Weights of a small image deblurring model: norm instancenorm, 36250 training examples.
Rows from block 2 of a small image deblurring model, named by matrix and row number. Rows with one number belong to one channel. Each number is 128 + 24 x the weight over its row's rms, rounded and kept within 0 to 255. All counts start at 0.
After each channel's rows are labels from the 100 images, of 14976, where the channel reaches its highest value: "top examples" is what is common among them. Only what is clearly more common there than usual is listed. The data: dead-leaves pictures: piles of overlapping shapes.
# convs1: 3x3 conv (model.enc.2.0.convs.1.weight, 96x96x3x3, each kernel summed), inputs 0-31
# convs2: expand pointwise conv (model.enc.2.0.convs.2.weight, 192x96x1x1, transposed), outputs 0-38

convs1.58 [135 115 146 135 169 148 125 144 144 119 116 109 120 147 130 110 123 145 147 185 125 119 122 147  79  89 149 127 146 158 129 134]
convs2.58 [153 135 139 135 143 148  97 156 141 151 118  83 106 125 181 118 144 176 130 149 116 141  96 126 123 123 114 136 125  76 112 105 135 192 116  97  92  70 128]
top examples: vivid

convs1.91 [136  66 133 126  98 159 117 122 132 125  82 148 167  69 156 112  98 143 132 109  91 147 117 137 119 145 131 117 140 126 147 140]
convs2.91 [115 143 118  61 104 134 161 169 177 137 162 102 137 115 128 111 127 133 141 140 140 160 148 130 118 121 146 173 153 146 140 123 128 104 156 135 121 112 117]
top examples: textured; grey; flower

convs1.29 [ 79 127 127 102 145 130 132 101 150 155 102 152 124 143  92 170  94 101 144  76 102 117 142 131 162 164  96 121  99  90 141  99]
convs2.29 [114 166 159 128 137 121 144 117 146 109 132 103 142 141 144 114  77 165 111 111  93 156 105 120 100 126 110 154 134 128 133 191 160 110 160 137 150 177 144]
top examples: textured; grey

convs1.21 [126 148 147 140 126 165 120 114 154 157 169 101 121  88 144 110 130 152 149 131 130 114 112 137 168 101 132 145 143  93 154 149]
convs2.21 [187 159 125 148 141 113 107 107 159 111 150 148 166 132 141 136 136 111 143 103 121  81 133 105 138 108 138 172 109 132 133 119 110 134  96 152 182  97 140]
top examples: vivid

convs1.87 [116 110  90  94 102 140 168 138  96 140 133  84 102 130 155 118 142  98 132  75 170 140 138 132 142  97 144 114 126 148 141  76]
convs2.87 [155  87 107 141 104 106  90 118 134 124 147 129 130 132 105 135 147 135 171 125 153  90  91 125 146 120 124 144  85 150 102 131 159  66 132  89 198  91  96]
top examples: pastel

convs1.14 [132 139 116 143 137 135 136 168 121 122 131 100 145  75 129  83 167 137 121 109 158 128 129 157 125  71 140 137 159  90 125 168]
convs2.14 [ 96 117 139 131 114 125 119 113 136 159 145 121 124 115 147 131 140 152  91 120 158 117 134 130 110 134 105 104 119 143 128 113  94 142 155 117 132 158 114]
top examples: small pieces; vivid; grey

convs1.57 [160 134  89 152 111 119 134  86 130 142 121 104 101  82 115 109 104 141  92  82 153 128 116 148 126 141 128 156 105 100 115 167]
convs2.57 [132 105 102 137 110 148 147 117 117 110 118 118  95 131 124 123 129 114 138 114 137 166 131 129 121 123 114  71  98 123  96 130 146 122 133 124 125 123 124]
top examples: vivid; grey

convs1.54 [127 175 159 142 158 111 131  96 103 135 177 111 114 102 137 130 115 125 109 135 133  95 126 132 127  78 178 119 141 103 104 124]
convs2.54 [130 153 120 134 175 105  94 139  82  96 106 125 123 109  99 121 106  97 168 109 139 127 135 135  97 118 126 161 138 114 103 147 143 134  91 132 116 144 116]
top examples: grey

convs1.4 [125 141 135 144 154 133 171 108 100 114 144  99 111 102 134 111 123 145 155 114 113 113  97  95 116 130 136  97 105 137  97 149]
convs2.4 [142 133 128 161 143  88 102 108 118 175 119 117 128 165 161 136 184 128 149 122 115 121 170 136 163 134 142  92 144 138 131 126  99 185 151  86 127  87 154]
top examples: vivid

convs1.50 [132 149 161 106 140 129 121 122 129 110 140 147 106 118 139 161 138 130 147 157  87 166 100 118 140 117 126  68 136 142 127 170]
convs2.50 [115 146 113  94 176 155 119 156  98  94 181 131 106 144 116 139 115 124 107 122 115 120 152 102 159 140 167 150 164 101 158 180 124 133  72 166 136 127 129]
top examples: grey

convs1.41 [120 159 134 129 128 142 123 126  97 138 200 109 114 136 120 161 124 139 133 140 132 113 133 141 123 104 136 137 132 110 140 104]
convs2.41 [108 135 146 139 137 126 135 105 140 100 144  88  91 108 108 124  96  76 164 118 159 133 134 151 127 119 150  73 103 129 161 117 145 144 111  95 134 117 111]
top examples: vivid

convs1.66 [145 119 131  74 125 118 118 127 153 129 151 124 133 133 138 154 111 100 138 143 154 143 120 112 148 117  69  93 114 174 119 158]
convs2.66 [157 124 160 150 137 114 148 146 149  98 134 152  97 160 167 150 154 164 175 117 155 129 135 160 144 111 114 122  76 145  85 129 130 132  68 121  62 151 148]
top examples: vivid

convs1.60 [152 128 107 121 142 175 137  96 154 133 103 137 146  97 158 186  85 168 179  85  82  82  98 111 114 125 123 135 131  87 115 146]
convs2.60 [144 116 165 119 124 137 109 119 120  82 109 127 106 149 128 148 125 184 123 118 130 128 146 125 111 138  68 128 119 118 119  96 116 117 121 114 115 132 139]
top examples: textured; grey

convs1.18 [ 92 139  98 110  96  91 125 171 136 157 131  98 136 159 111 129 126 140 106 122 124 122 126 124 109 105 104 121  92 121 109 117]
convs2.18 [111  90 143 191 151 110 160  75 169  95 120 175 138  61 119 168 142 129 135 122 118 132 136 122 144 130 134 122  98  94 149 102  81 135 128 129 168 147 100]
top examples: grey; vivid

convs1.30 [164 119 137  91  95 127  99 145 102  86 135 128 109 101 116 115 147 107  96 158 107 101 212 163 135  97 131 138 164 124  98 158]
convs2.30 [121 132  84  96 149 111 135 142 113  95 104 122 143 162  92 114 167  79 149 102 147 131 114  76 101 136 100 123 169 134 131 173 124 108 117 122 120 152  81]
top examples: grey

convs1.17 [156 158 137 110 139 131 104 158 111 146 140 116  96 176 122 135 181 156  98 133  92 119 143 153 129  86 107 161 116 140 138  81]
convs2.17 [128 137 130 155 129 144 133  95 176 134 148 153  60 132 159 149 127 107 120 104 120 141 154 122 112 134 122 127 112 141 102 141  89 116 130 173  98  97 107]
top examples: grey

convs1.52 [174 131 136  89 114 120 146 106 122 137 104 153 119 169 146 133 134 135 127 155 111  77 154 155 124 146  72 119 115 132  82 128]
convs2.52 [ 96 127  96 142 101 148 112 115 154 134 153 117 145 159 160 161 133 131 142 132 129 142  84 123  58 142 106 159 127 171 168  88 110 148 131 155 155 128 119]
top examples: textured; grey

convs1.16 [118 115 113 135 119 155 139 116 110 122 115 117 113  98 122 177 130  98 125  83  57 125 126 143 170 112 143 108 117 109 154 143]
convs2.16 [ 99 133  87 144 106 104 122 122 127  94 120 123 139 122 106 161 132 123 165 166  99 127 142 150 168 123 148 167 143 129  98 127 133 119 128 135 154 120 105]
top examples: textured; grey

convs1.61 [139 123 135 119 125 136 144 125 154 128  72 134 145 102 158 153 124 135 141 111 111  47 136 116 137 103 142  81 132  87  84 102]
convs2.61 [134 120 132 110 122 100 171 121 129  66 125 128 146  93 134 106 111 134 145 145  81 163 105 149 125 120 175 153 147 104 154 110 131 116 138 105 138 157 148]
top examples: textured; grey

convs1.43 [134 112 149 136 152 151 152 122 124 103 165 128  82 139 133 127 145 126 132 134  89 164  76 160 135 104 145 110 125 126 177 114]
convs2.43 [122 106 146 136 102 107 119 110 131 106 142 134 119 144  88  94 113 135  68 122 136 118 113 120  71 112  84  71 117 131  83 156 125 118 131  92 120 157 153]
top examples: grey

convs1.55 [144 121 137 169 152 114 129 158 123 145 138  82 143 104 109 149  91 112 121 117 134 166 183 131 144 108 170 107  88 164 156  93]
convs2.55 [119 147 107 111 114 130 113 132 142 139 133 134 151 106 169 109 144  97 124 176 140 128 108 139 134 118 101 123 152 147 151 152 145 114 164 119 138 131  99]
top examples: vivid

convs1.80 [139 106 125 143 119 135 133 148 148 117 163  85 175 142  66  96 166 140  87 121 110 151 127 102 138 112 143 143 106 113 117 125]
convs2.80 [164 136 154 147  85 129 151 136 126 121 151 127 134 161 128 120  96  72 155 116 136 122 112 111 103 142  56 128 116 115 136 124 105 114 164 130 171 116 101]
top examples: vivid; grey